A small audio embedding model, trained from scratch.
Model: 6.77M parameters, arch pvt, activation gelu, patch size [4, 4], widths [80, 160, 320].
Training: 7700 steps, held-out accuracy 98%.
Data: trained on struck, bounced, scraped and rolled objects made by modal synthesis, 78125 training examples, 25.2 epochs.
Rows from block 8, named by matrix and row number. Rows with one number belong to one attention dimension. Each number is 128 + 24 x the weight over its row's rms, rounded and kept within 0 to 255. All counts start at 0. Numbers have three digits each. After the name is the row's rms in percent of the matrix's.
# q: attention query, key and value (stacked) (model.blocks.8.attn.qkv.weight, 960x320, the q third), inputs 0-63
# k: attention query, key and value (stacked) (model.blocks.8.attn.qkv.weight, 960x320, the k third), inputs 0-63
q.16 080:106091089129146135130173107089147135099142150124129101118157165180151158132133115162172152131080116120131153114130092139160130093113118091126152153113098153141111140100149117144153107099129090
k.16 074:110117113106120131107136130120164150155098133123159112169115102100153103140128114113097120094100143125180120124114124106132117094098146111104089106111111149134182103169142145147113165109147110
q.17 087:129107127142101180144150122120166133076155114146114149116146102162163136116110125159103181124154167096139120100133094102160109124113107095106121119144145134148111166136138085154127147169081081
k.17 093:108141088093148131106129145070121101154104125079139123166129167101135165140142153137120118095124116153113139148099124117119130142092122160140163134127117109096128151147108140106137131142123139
q.18 087:126184121108138158137117155167132136144152137173145149160112086146087103126138113093108101122177160159121133135121135106097095166122181139143124121148124092134112087169109120112110131116087161
k.18 077:092138147139126151166154096104135145142126162141128111094138092113127120125092093094118117104128153151103093086136093120112128166124111124127135115116134107168125120079106125167157130127111115
q.19 129:086131147128118151102162146112177069098160113132083176099122140158153135158099132162103115153107113100137167113129096144113137117120092124116101139166100140121137129111153116130126150118147079
k.19 134:121162092108159125126123118093102145127140142100164089155158155103106136112157160146132111104127124134144138144140141149130122119090121143131150155093113120087131133130122137126112137120170134
q.20 086:169095094148145112151107091089131120156123085147145090117149104121107110134118137142130115133151145148123079131151139124133101094113106101157127093112134131153145136157146138091117080155141126
k.20 087:135087174143089101130129133142130123129098133124117168121126129142132076105146125091090178133139125105107129152120127097135135126119123121076103071138165115139134119109154121117165139107134132
q.21 095:126121162104110149105156147132146133088142121107086175099122126123161111119132140162147135113124142107118169077099147117104178144148136147142095176149127130148136105132171099155092124136074076
k.21 108:119180108111157142104113101119104150131163156118152106168155149137090183136118164151126111129130143150112110128141159150109143122103141141151149130096115120132102125112126126123113134109162158
q.22 100:175123077164162118111089121103086172160090097109151098117122090086095109136122120127148133135168099153108095129157142135163108123103119098126128113102143112132126105144083155111148091126145150
k.22 099:131106144150107157151165140138181113109113116138112136123079111146150115101131130102129133155146101082112114148125127129157146145132120115105141094128132130117154088113137150135173137128114104
q.23 087:118148103137131121116124097085129165120125129151139111126152152085089136123126118100126136118137133123141105129124165143145129132089107123140122138099134154097116121111136120129147106152179152
k.23 105:155080159153112118163140124173167110121096138139101138081123072138150086118131118117131155114136099115131127138146097104129137138136119109106099098174135166145145093156161135140163106133108105
q.24 144:118122127143133161107168158119141072094144136103103171082114147141166131176076120139106154129079126104147155104120129145117144110129102125089101140161107129120118135097115113162136123151114100
k.24 144:130146088106150102140110130110101145129126141107155110169139168102081136143141145145132131108108154135144126136110144141112121107089122149137148145087100113091143146128127144130105162134146115
q.25 124:157146107109114102159093131107123176135140110136174120135125137093083111112155158109116128095169118128133115139120133124148121105107156155149150093095152114125112137129141142123129106121139180
k.25 127:132097146164102157119106140165177147142127111129109128093096105148156086124122119079118127140130110116100132107156091114147132160155113093145111127154170135166120124134120123131157093143127141
q.26 094:101071117140100107083164151104126110079160118134108117086147136156152122163075136117153133133114096150122168163121105151144141128116084085099117113111142159154139153097121140166117098126111116
k.26 099:147134132127173084123113133084102152138122148086145131144124135139081155163134125141124119142128110126139164164101168120147145128070139165086128154118133103093134120153103130130128164127140112
q.27 085:131157149089106160120114143168153107113148156113088120140140127117115119165147150140125141120126133128117117114121090164071123142133134119101140115125084160130181118130100125093148174117120127
k.27 087:124158127138148136139099120133074118114146168139151086140130183119109123099126169141150122108147144155118089135107163124084152092105137164138145122117083101143087169119128126154090119131129146
q.28 114:101100111158133150117148146106159091119135109124117138107093135131161158136075136127134113121064106108104168135148133148125172144143095117109131152141085156142137127119123092151097109105109093
k.28 126:111181114098151100134117130099090120113114147104177086167136165128097176118121146170104120097118134124152116129113151132114114092065141172121116135104122122092119149137116158121124167154145110
q.29 084:102125178099091122108155104112142131087165142135101114094107166088169126105148140107136131134141175153134128126151150126121102124161141120126096149125136139156124097105136171129144163123105077
k.29 084:135179083134136109142139115126085146123122152121146086160121162143140153127160155172176070123106117171101146131149147099095151105133121155137148174102132130138109142096161081098138129107108140
q.30 079:158151148111140169116090157119158148121095152136161157096170155128134104086142133125112120157157168139151133128100122121089081099097153127164109151125135083123155137097139112160134121181112081
k.30 073:131139112176131151141135139139136131143140139097110162083098108128111110140116104143148116101119132114135135092129136136167153128160123120166147141149127167149142115158150122108159099123137121
q.31 132:095121132127115122113156126111140096081163145116074145089103164160171143183078134147127106148074123125114156119136104129128146106145087125132122152138112151119126137088129109169131103101109079
k.31 128:148183103118136129100123114095124132129142127110158104138138177135099174144148144171109122126090127146137155140114164142112098110085117167114157137115122121079134125138128135124118142130172135
q.32 098:172097091119129150132115129126078121153128131105128107122116131087089154110144093102166119112178105143104129164125148132129140121144134139160144131135127112111118129144133146100096114102135167
k.32 105:164095139166122143121125156175176104101110130152135140104102088129167095126125112123110139131112093098131118134147123109137110130150095095125137103151163169142170091118147114124122100115145118
q.33 094:091085115162107125132149118106151109126126149131116123087101117140144160154098108164120158155100142143156179151168115154132140107101081103138113166156107155119085158117150107128127082133119130
k.33 091:110138082097127097090132142117127147138134160110173088157143148142106154106124118153130153110108125109127143134138151135116134129094112124093160110094115108076165117134140128091099135138143156
q.34 085:149127126129149133110133106114105107114148141115127150107118156148139163167091150122156110144132101146131159117161108105141152115113063117132119155162101144127080103150138141158104092126142099
k.34 082:138148117085179098091142114096121140138112166144168117143119119118141125139128168162114139131121110089175153160092124127133102111112143124075117102107093119125158125143156165106084130155159152
q.35 093:106104110128115111131181107105116122143157136128114144085142128167147144179075121147129106161108142112115159131105137107148114124127105130080136118118107156164118168113115088132139119135164134
k.35 090:164173094122153101119121142104101154137119157087184133157115157110100142126135173148119131090136148146128158132122119154097108138089125169138117118088129119069132152116132150121103138131156116
q.36 115:175167097108134126144089093105104169146105108166153129163142128066128101070139138129125127130165135144110102157103144118156088121127174143138161138096143118119135105148122131137114136159113134
k.36 120:129078148144085151138115143181153149106140097177102133107084105132158075130118119074126130152154125138112122110116110131157124138156118076143126114142167131168125102136146136151130123113121137
q.37 093:100103141141151106121147106081156124120152143107091120107145113170126128126112136169166109132091105140130142131113139152155152138137094111089082109121103152106110166133120144114140097109139127
k.37 090:108150091100154116106159106121116135139107116115154125125138132110108174099159123172129109101137137134177160165128131110098121120105108149131101111114136136117133136139135159095134171153132146
q.38 080:109100090105136095088168148138105150093127146126112124091144124147128160158134133166096115103096105083113129172135151098154113125093073112111127129087158129149114144139144129125093078109124155
k.38 068:156090150146164143092160164168151132124120121129153105150161120133103105154157094105155162134115130109158166169089096146149137146102094163112103114156142170070135161170127159130162132109131130
q.39 080:087088132101122118118159159112078141104157107117109142137135112127156152162091159118149058084108101132135148157098108098103126158139165126082148108134093100161139147103141098115151104113115091
k.39 074:096165111083131094126075100100131143117117130088125120101125139141120158096110133158145162157136134123085105128116126105127132092090162113191147138090127113160109161128140149120129146113133168
q.40 078:144109106113134178127159118128154135160141168169147167098125115110131101168154108092122110127138120146164096081088161141144111140141145167081115142122124151151128157146143135150153169155131102
k.40 075:118136116150114111148087089100133094134114146140099125107119159111115137140149095106155090093116138142104089123140140161101143097092136161160133181115116086128096150101139088122108161139124129
q.41 128:125099150117150125085188117107149079096166119114122141132145156176149147169083142156138139147090122101151137097121115152106149143123098101106113157157101160131125144089138121120105108135114089
k.41 140:132155114088172114110123101085120137148156135108166114167166152134079136124158157147117138131120121134149123128112154159133105106084141159114129122082105101104137133126102151113097134119166124
q.42 083:115125138108115102144143163110164124131132109134152175111105150126138108154123129152139141142088132133142130097112115129075109163105135098121122156169080143105120110155141158139112151120104090
k.42 084:143139145086156162140124137110105128147171168108116109124114172098116143139102123121141103122106139160085107146140113153118120082119139149144172181083125133136122148152095118156134129147127149
q.43 094:081171163141106162112123153115182095125158125120116118108154135133107111131134144133139152094121152104162131134087111159093115101108176148079105128142084158114155118131146163113155141138133119
k.43 102:127178134093144096138133117084091104138144133116136098165158173096102140139135163127120131127102161169142103138148158162118108079102128128154140176104086097156125139108126107118101159108120132
q.44 111:080139148119089133140172144152142125107183158117112138101109114160162151145100129144089123113117154124129148121125147152098122097141140118102095132156083121130153123114143150118129152146119113
k.44 103:099161116125137147154116109095121136160169171127136112116147151120091167109134164143151097113143164179110091140140116154085141093103157164154139134097105092156120136107124102134134147114149144
q.45 090:097156173093106132133166148146152115132169107147130117125127102139158128123125161153092164096116147147118137101095106176102160114128122119103125113105085151142150128110106164120117178122132085
k.45 100:104168107101142100144088123129079153122166122116163128167159177116090132132120150156131096138121164131128137130107124163100117092136137149132140138088080108155097143099115114138115124112105114
q.46 102:143131116105140111109168153094153087132141105142083173125151165183152110191104104153163114144085125146113130141114134104153122102129098110104089116138139162122137126106115132119149117102138128
k.46 103:143170090105170112136120140108131138115154128083139089165165147101086134140155170168105135125116120115156143137125129123110148093105103141100149137110109119088121157143095149121139126139136161
q.47 083:083077150148119164091142114116139106089148116093074114128123109166150150160094112165125139154093086112126133118158091155106134114089093129127081136129143124156143143123144113117128131125120143
k.47 079:162119126121116146116179128127112114132089134144128107178150126126117168105122170166146130139107099129146135166146142156099137109106145168100100127129135149107133115135106150116138163107138154
q.48 141:096130157111130117126168150113139082079150110110095176102113145183137141175106104130119108156104127101135150105146110113119177117119092138092104156124122150112150159095118140147134112141131103
k.48 156:136165096098162122105106131102114115136142133115150119151142172129109144136157165170139116116113145118161127140111152141100136092100151147108138148102096094110140140129132156124105152119137131
q.49 082:154109127169130103139119150083147131112127146091127110156129117153153167130109141101162097158156102126153150114168142119123123104141105123152116121150119151140147157120129128138141087107183167
k.49 077:159095129150105156146180175147180137096085143144159133128132110154164128142119118104124105145129141097138176156140129098151104158142114147105094086163122113120127150140104132150120103133119089
q.50 089:161117090139106095091176106117106086095142106116100132143117113114165149161071148165120136143130087108099185130154132120159127141134095127128097122111118114138119140129147133137095141139176129
k.50 092:160135123097141092109109107120119129154134118113180138126119144102128116146142172169141155133127131104155167113093158148112120098092159157115123124123105129120136143124120160094099127138168146
q.51 092:118076106146158145122163153116153105102132116098136170125149111158161120125083152123162145111086096130104117147111105117107149088095111134091122099134094130110120114101128094155101087161143111
k.51 084:123128127114161140109150145129105140129126146135137119139160137147120123158143115148101115096131128103141170116104143170097153106130157178101126113127098101093140106125101174132132154149177123
q.52 105:120160120118106120142079134152136149120137116141117134159157144109097110077187117080114145132156155151114126107104154151161116147108180159178158117143164145130135126165127149102135129112125173
k.52 115:109095124158121139163156144160148112150090128151077155110110072164164095151115080084141133117144135115145135103120117102153161179165099110104145094152125173170144132132130132122140115093105114
q.53 076:137121159106129179128116164115142111113160140148111093099107092125157109153147133134133098135165150111164145089117111170151117152107133132096151155155113144099168110107126119095167178126138101
k.53 073:139114125131138091122132138144110163121127126133119118159151146096087107141105137145122150142117102126137122119161099142115143115156163142199125117129117086144098166090108083145152130123154152
q.54 078:110079111113123126091180133099139101099085089121128158099160140117101136092144098134113143125120103126156143140178143138116126115135107133111117078121132138123105119102123136149087097143137147
k.54 077:117111138101142096139155122127137119157138124119146086113152142102132146126123129119149099083092150082164155169084166115122143096129158127096106112116126096073121140133115117103120168162134098
q.55 123:103093126115127129089152124128122066101119126091121156112114152141144132167092108146136130149114117110146146135128125145119145132121101124098114171139111150150158147118123108172132101144119081
k.55 132:116168120094157094117136114126123123117126140102166106155138158138083163135146154173129109137097130140148128120122159136132120107073118164133156131114088083084115139130108120130118164140132142
q.56 107:161163131141120137127068126134098176144096133127156137164154129102124120091161145119112133104167154107109100129095136106118104117141157114137161124145141119113115089157116166098133140131112158
k.56 105:142109171169125158138102109166151146117126126145108142108106122150149099098104087087146148158165147122104128117118133131128119150175109089156138136159116124185123114107129096141138117104093132
q.57 089:144101105159149098117123148158156079084125141109099160133092106171167131148067151154126150144114146109139135097141099116116179139155079117109119129106110158099105124085130099137151144135144101
k.57 097:128146107093132150115131125087132128113139142100163104136166180107125156115139151160121115100125152101135157151101145154110145096120144146106128148096115119111150159121150136119091158126115109
q.58 087:127150114112161074101167099117086112143119121132114084171151092097130113111140094114111115144143111086146093165112124113153101158105078117089171083097104138128114093155121125129122115085163161
k.58 089:120072155117126145130097114142140135132125134166148118075109090103124104129127119108091141145160132130098132126135143119109150139129159112107112137117144162126135096108123114137136131153117124
q.59 083:121186158143133121157085146172164106157162132161158104153109153168137137158101157162109124100121168096144115095104154170097098118131148131140164138124121116139137137151112162117140171160079128
k.59 082:127150094122111107114132124093101113138150157087111147132117175085097138146104127118106092126107137160089088128137122155083096104099132106139133120092112103160063144096149121143120138151115154
q.60 142:089120156140132123127163163117145069098128103119110132093122146169149140151074148140143142147095131121142146128125096127114137108116106116100087146152114132134140160098144138153135108116139079
k.60 156:147174084101162117113113125113092138122125123103155092142165173120089156136155169151135129112115140140157127145122153158122109126099147164112127153107114117111150150133114133117099153142153137
q.61 081:180129134133080152118100153158092183134114161167115143117150104120139111121145121074111121100181131142127119097138112123111103118139148119123155116150133131129110105115097150139133112094103139
k.61 074:148104104105109115098136112138100092146146153167100159148091110148120148109119152096125118142132094131136080109098134146150148180176149132137156120139105168179120148145120082134095103130105114
q.62 109:086119127143141109098151128147139115122131121118130137131090158174153127143074141163156131155088104148107136129162092130139147132127079091091096151152084124160110133080116089156117102110133093
k.62 108:163173095097121100098142140109097124121156138089177090155164138107113136139163163136136117114097152126147128135123136161146113121063120162103158120080111115107120121142115127105102176150140127
q.63 117:142133129107113086168086099117090165159108139150134084152157117084120098107166129107125120114171149131111111124106148122122132132108176128141165136131163108121141098153121147110117121145122177
k.63 116:106109145144098151127138119182144109138134126159091129095098119148161094121139105103124147156150132145093140124150112127156160152173138108123111140167165136142111100127139124149138090139090131
q.64 104:086154094093172150110154170093105124159154132129153125175111122132129152161161174172095104083123124127181116127130150165110107090093151150106142143102120141093164121134167121121136139129103111
k.64 106:120085163135132154087165129155175121113100119147127120097067079183170114160111116124127125119116143088124166150124103110125135159160150136080109117166160133127123148110163109150166117135114087
q.65 112:136177114098123105144102117099133154128173123097163110144115134144124159140163179131126099124124173135129158096136158152087108120118139168164131136120137085133139123126116127111110156134103148
k.65 108:146096144093091134080146129157133122107134109131119134115071117147144097178108127099113132142139102115161163103151135102146157172141149124078088125140149161123127120128179139137158126136119098
q.66 109:100135087093142100129130144130110138131147139100181130178136113114117144146140179164100125116147134114159112086099177179095131118151116125148151126121143101104131113163138144079099148111143101
k.66 106:100087131141130128070130124128158134077115127139093145110080081146156103166112145086122131150136128095113156149142118116171153142151137128065085153156139180117154110110198150146150114136122114
q.67 117:153114125139126140116129089123165112121119132117117131125144094113161104110128108099138148167124115120089127127129099099172114139131114088119115106171127138134099119104093116127107100127129164
k.67 112:118184102132170129166145128084103110151125142084117098121161134081116139086140137165127136135144162143116104142146126140111128116126102126148144090120116100153139171109109118123103129128101120
q.68 108:134145147174109127124095141159138123130117147093126123134125130121125161138137093100119141161151101139096106148110085102126145096129129092169133115170154136127117119109124137167133112124106161
k.68 095:100184103118162136159097097116114114140126154113107107159156160122114165122167137141154125130103161139107132120100125171106107077103118137132150143079111099116106137130106102088087114142140129
q.69 111:133108140122119154127113129136114107102090120124100153138145102106148123139100065120148165145159109131082136132105096081161160141124084114144137114138136148154143159128138118119149079139137162
k.69 100:109175127116158097159140127089082098144150134084107120143139121123122147112115145181114112144130159166096094148131132169114087095123106141164164112124136089152108142119107137093117101109132121
q.70 099:164105143170093165139111140156144118115172088117130137090093152144161138128081103112127133148142110098145140125132104095131173125111151124101146141134142185120094119102123146150125115127133136
k.70 092:134162115134138131164130146143109133174150165117111102100137132143073131122183160152130141082153141163106104130156104146081135103138087114161107147108082111104107120146095139099098103101115104
q.71 121:133114149157114161135133125120123126119107125151105147134120135137133128139137092080151145157145103122083128152122097096171136119143092129115154127143168138157140154139142139132141107116131154
k.71 112:137166124139181122150131132097121105141114172084113119133179149087117163112148139182124131118132170169107120152148145152107084075090095109147144107113100097151124151128083122089124120134118148
q.72 100:113144172145098121159140136129119134106106115141137163100137128098155101121109082087134167167158125087092117175126090073172154103106137093163116103121171155167126157096113123153112105123107150
k.72 097:091169116134131138166134095077116120140140148119143131158146158090111139116160118169166097106113115179127082135102138127130142100120086102154135152116101085147110173131112141136098116133116151
q.73 117:127107118102107120105118127119127175158136103131126127146106097146097122140143160157119104071130130161167101121124129159122120167115138137115135135094133100105127089176154157127126148132120130
k.73 114:127113143141084142099120115165163125118109097170107172128092128161130082164109130067110104144110082104104160111121141119179176136132152117103126151127170146108121112143134135156133151138138144
q.74 102:120116137145116163140151099150109110099143137096103131137134146128123141138142099111127149151123104119113109144112118109144092089124092072129116128162177134148114140090107109125124093151152133
k.74 099:094178109118171120132108115093084094160125133070101089155132158110093164120112133166138126150134131167098131130093142145114089100087119115168159129136141125147144166126078107101072104141121110
q.75 115:153095121132123136140141091155150119106100142144098143128108099127163093136128071087139153166134119132124147169140111096144145133162089106123115113155116146170112148126135130150139074141154152
k.75 103:106149111151182117174126133080107117132100134118161129111185142077081147074151129135146150143117105134121106134129134169109103076134125099151180122124108114137125144145086104134125113118156164
q.76 095:124124171155135155163145112161124091108117122105141116149140132140142110127142080089156163134134144125126150171148115065151108117110121140169138135118152142116096145097133105152112130109111168
k.76 095:095147074109148115113123094125119111171127172115093095141154164124132140101156130136168140105093151134101135142140120120107148107122086128156148114105093080150092123121103103120109136101136150
q.77 107:160105154156146159131145107107149104104129099131128115095107113131125142100136084115137140162143121123118118169128127106137153127142126093134107136156143142153117162141108114118138127108131168
k.77 101:104190134157158136141109110123123122125125158118143143169148162093090121093121109159161141142108114161103092116119121137105102109126129152188159146112135100132099163153088118094082136126135163
q.78 099:134137128131128121142115123082119100149140161135102128115118112112102145096110114115136160152161118116107110151148147121145086093121103079188117070126181092118114140145100102107130091155134129
k.78 098:103184090141167128147105080105094118112131143095129109136168140130108134119140081166163147125140118122122114166095114131108127097123114123169138149117124120143106159124102116097102142116149129
q.79 116:157118132154122159138104112153133131143103101143113126120125112135174097115111058099118124153136126122121105122144078082171157147107118132119103138134140156146086115105122124143124092130159130
k.79 102:100158095147140109181093096129111133151148126110154118133134169088118145128166119133156122119147163132140082131110156160085122092095124110146153117106135126118143118137069102117092129119134158
q.80 096:106085106160149155111136108119117087116095146118104155118128106101171098149109084093115137172149092134095089176143142085170096133180109104143134114118131106141124126152110127145099084128134124
k.80 099:129167133128157116157167119083106143144130137088162111137173149094128165076139116176124146129151139109129101154103152126134109071121084113151164112115101139133138147118088110093102123120149133
q.81 105:129128085083149109104132118114119129145142148113121140118160141108099136130140172142090127109142123142156114099146169174118105121144154144130098112106075087103111141165159160097145156125116141
k.81 100:127068152116110101108140125150165140095126110177134164090109119134133096168102124070128130149127098102133146120152123126162147151125162148125092106154150128122122091118160151149178113140133109
q.82 100:110134168145109144141121119149114123129149140116110159146117144139161130128112074109161158138104105087081124117130111074170145142116132112119158148148167153121100119099146102135096099118127159
k.82 096:120181112116189151162148107087108100164125167081093104138168149126133142129135126145137110130127136173121094152106133161090133103140077108125131131129105087156135146112119105137086099130131095
q.83 114:119096146147114122143154128137159103118095130104115143091134130102129119126097080106121154172135116131101107137127110072131153138123113101106120119147133159157134148129130136136122099103151115
k.83 110:103143113156171141150151123089129131173146154085124113117188123088101144101151133157119132096115125123147087146119142126099122100090089098136132119114125126117126144150085115093093114135108119
q.84 083:135153124132097153106114099150168111134161153099129145123119166114139157118102138140163160141150119122107164132146161118163161102143151116153097150108100159145098125105117131155095109123120110
k.84 081:080109142101101117152165146110131127127121131092105114103110148120128164136159137136161145087114151146096130084141134159087128108161145143097126121122078118167136118146161123159091118100120125
q.85 119:142163106160174103160126125121105112171133159083139076133154109078125166114161138140154132125119128167104112153155147131126111098125105131164135091094146100125158130149098124109105128116143153
k.85 112:116166123127124114153086086121102094132142163098137122165134164114153101096112117117120123156112104144098128167082137121158137103121153139172149129107154117145122124087085097099110146124145184
q.86 120:130108156166079160129116144134134122087095091152075154110141133144157114134122085093142121164114094105127148127153112102126168161117128137122110143161131168131105128126133115168118126128110149
k.86 116:115132105127126114195129128115121176158120148112131079143142145117113153083154163139144129097163144146104078123123130143105081096109146098168148105114092097156131139131130129098116127111113145
q.87 115:116162104104168130143105124127093152141140154128125109157150119102075137130142144155132141104133127146148142109117176172124096103164105143120119101083125106133143124133137125109108134114103112
k.87 109:136127135107159139083098121096100121064130121130164140140125105158176097125082115078146115161130099091130143153138148097176165142136127157103160157149155151129147110111156121129143143124156137
q.88 118:145115159142120144118132117123146114137097111152120145102126096134166113122108085125162140166113115126091125166157125096161134166120122118139149136132125127169078143124125133138110103130130135
k.88 118:116146123128148142155139125119119151168130152091151115155164134104092182090163145171134146143119126150101107142138154150093113093092121127188172102107129118121135139140095112118085113157134124
q.89 098:150111134137137164156125094121144097147082124115117150112154138118140145072150093116157175161132096112122101182104124128158133108158095132149112084153179122123101158149106120128098109117166154
k.89 093:101175111156139165177136117113074118127139165114092137141158153105094116111147143137153106139129152149119116128097141110125120127121115115139172138085110087115089134146103124115073106134123156
q.90 101:144152157123135136116161132168106119131143127120144131106132143169090113160147128143132110123124142111157177115132136125101157118107150142093121131109079142114120145126151120140167167103120122
k.90 107:143113137110103126092118146140173163117101084155102116117095105163139114175146124097113142106114151115141152117164105119112159160137168153074075155146154158120140091135159150152147157116124093
q.91 101:130105112079112092124114157136109138159107115153118134160100106135141132158140152158127133121136121136163119124117138145114109112121128156129109149111077096129165141150157131151131171146152101
k.91 099:137114138121074137107135152182166166100109084144156116096067092128156097140118134087094159158158117102122151131129102138130135141159154128123085152131132168103136127151127165161154156116126113
q.92 110:153111155147088158142118103146125108126104099157079145108093140160170124144093103093158154132149116150105133122163117102151148132121092099113103149139136149147097159098136087144118088129125116
k.92 106:137156100138122133152128125130107112158136161109153117121175170100081177079126137177140140092126141150095114114113152153091101121123101128204142109102120105149113134112092134099112109155118135
q.93 111:101144128087138108128110138105135167115162162117173113152136139098119135110170177133099107097096160134178145123134147161117109105114163143154156112106122104129154141151106131123110169134111107
k.93 098:110117148110073140114111131160159137122149089172135143146085121156148119159106147095106139149128125098111147118117133114163176156129146152079120156135156174100138128138192113131158118118128096
q.94 117:097123089096130125116146138132109150112117125113140131169112137140090124146133163169094122081103158121186141107109181176109126104113141162098097127125098094099148118136172159115144147139136115
k.94 111:119077147109087135079161161134156113108097113131127159132118107178143126149115130073129113129125117110154176109153103112132155145144127116060092158140117172096144097127172124138142128124141092
q.95 105:142133102109154103128112127123096121145157119109169141149116142112083150155172156153118132087117139152130116128147158162099109129137176148115112114126131126135123099169135148088135135139098140
k.95 100:155073165113099110103101131160142143110153116167095177117093131150136098155124139106147141144114109093108124103114101112116160187121130128120082125153128161140134117104153143155159119140106104
q.96 098:131151124178162135145139080107136097157106113094150118140113130098152115069155081160125168146167125129108105167141163116128081133158105102163122114136161135147139128129108145137114082112159151
k.96 101:121180117157184141184103097138086136152126160075131141114176133086118134088134123167116140115115134125097114141103111116127099089130093128154141105101145135158123137145079130135068106099151157
q.97 107:131124140145147128148131088167121081105138137094124129102106146140152131140105077098130166141139129133083140132115127062176157122149110081132136134123133126165128128137122136148112130138115139
k.97 101:090142086125140142172156103084087098129116139083098113121154140119123143138133151180153139124117156135140091126110137154107110101131073105170132134127124128156119142105105112135099148108117155
q.98 106:148080132143144136145126120137163111098113117114073113127126148163141094121133110129123138145129087145086120156122101094132144122123118130095117143154133138127122158117157111147145096128152146
k.98 111:136180129158172131161110126113104138162129161075119112158168140103111149121128122153128123137151136163130084153116154152093107107095122108151173091129096100130149130142082111128085116125146129
q.99 113:145123119101104131126131126128103157138163111155132139118154159134124147135129157144125100106105156153165123109135128165098151121125164158146145113112087094091127132121121114121125131155138099
k.99 110:113086155098106111094096116167149155122112086183134163135083114156124123159134151113125121128101126100145165117111115129143176173153165120087105140157120164096106109134166121148154157115119137
q.100 120:100102144091091159101134132169153093122128132157097149100131153174134108175126136107134094145123120085126169133128137132133179145122146129109126189168148169126144145098161137158164142126108124
k.100 111:096114127138129135107171152127167138133087118130124087099106136157137141134152145118117150113117162120137136137173134149089137131121119131073116137118116141140124117163167146107151122144142078
q.101 097:158108134098120168128136149181153098117171135131121152146144128159149139124095130113102092138079112103148178102112118099124178140118160137131120132123134126133123131118148110146123151134135107
k.101 097:104110166120109134096138177134145143161125113165091094120098136152104140152178143132113131128136154133157134094143104146098115133120112102072079144124116101149149135122164122153166121153112075
q.102 103:163157125178159126135110104130160097124133139120139133142144135137129106077097116106167131172168144107110095143128132110139102130143144107171127109116138132150144123118121125153113130112104136
k.102 105:112183108144143125149129091131102100163160167080115123139176147118109125093131140134137110116132146171096120160129151116098131102106084142187176104096129122129100141122105115139087133104120135
q.103 085:118147105074074121089093137162118161121113124162117134111142153119129124118150119092131118118131129109147166087103136096099161150106178160139100199144129151126105146110182154116125158152097130
k.103 095:110064160136091102120165153141132140130140131163110136083080123140118118126159140095116145084103118147122148128145100127117131154170137123084084135137110116129101127110181116160179125150142107
q.104 084:174136112104094123089120098111140098137162067139093153111151121125119146118150119149087132090097112108142112135113139113142175175133182136093154154140108117097121086127147150166157166143124152
k.104 081:108074147136113130142140144154157166107155104167130159145114091127112127136151157130157125139148136152103138086123113149130167158155151121113112145144123125161145136146118133131125139129110148
q.105 113:111124156140143164134097102133118129095143109129109124136106122108176146119096090092152136173133121134121120143133098100128121127129128106132140140171115173156112153113101137163135099112113161
k.105 100:119167121120137135146107106114105111144153155112128094133141124128078170106142146160166128109129141150124127116137113170096140121116089114175161102115098127107118119133113118127108151097137150
q.106 132:114145125089146138136156150114107132126122135109132123120146153117116132128159173172113113082127158165158141106124164164101098110143119169121127128130113084130144144122135140124145155137138113
k.106 121:133095148125078133110127122135125135087124096159142152103115113168131086172127137085115115154118124098154156145125119123176173172151144118099105134172166136116147120123179130136143123109143130
q.107 108:120102139142133124139147131122142111100096133123087127103107107106159102129131097107164126175144116132087127120102131090139111143135134091118140126151134154148093127117143106130158083140131133
k.107 110:113155134130153104155147103124096135148103149100146127124167143087118129112153119179121118119135156151098079122124144152102083112103119125179143100086097084150128130141095120107096113121140117
q.108 102:122142146165142137127147108141161084142105127101091113124130117111162094098094081103169116180154104090105102124148136074150140113120108089118103107173152152125111152090132099110141130130120114
k.108 103:091142080134188138135123137097088106135119170075145117117167147084093126120131126152125110138121118158135135137139133153122094075087113123128151108133139126130121161155081125140107104107120124
q.109 111:126100144138135149153109140131146134136125096153086157109131112124150125131130085103145168147119081140128103139131115121168112119168105122153154129165171156133130123144111097164108084148139137
k.109 104:110186101129142119179142095109105139167133173092109139150182162079110128112121098149151116105133154140134083133139132157105082067098114145163150111125130089150146122110108102103092103143125144
q.110 115:092144144124143098124139172140117151144140106140165141142129155152106131144136188150094109078135168142176160116116148180123144135119124161126130161130107134104131098137143124102145135105127092
k.110 112:165091152127123119095132145150144136094103113164124143141102106162137096169134141110112146151115104103132152119149104125148173146146132116065079158165147156115138121134191127146159129136120099
q.111 107:138152133135126128169110134103130140129103127130145092178125121126108122099134131137091140106112167106145115105146124148130099115094161169168127135127124096112117130137132117116121137133113161
k.111 103:133114168133115127116135149166139129107161092146113177124103132145168086134110102127131124160149116134107113115159085083153181180152144142098109149143135160131097113088137117153169113115137119
q.112 107:121118140164115143101127102156155112147109122133132165102131104105139087095102087100119138150141124128097141153101098071143146114117115107119130101150182144155149138114142150129118107155154172
k.112 105:129164122143185140130160097089097133169155178077118088120174158077126128126142134153121118107135146169107095157135139150112106091125084102140141104135093106141143164128077096124087096133135124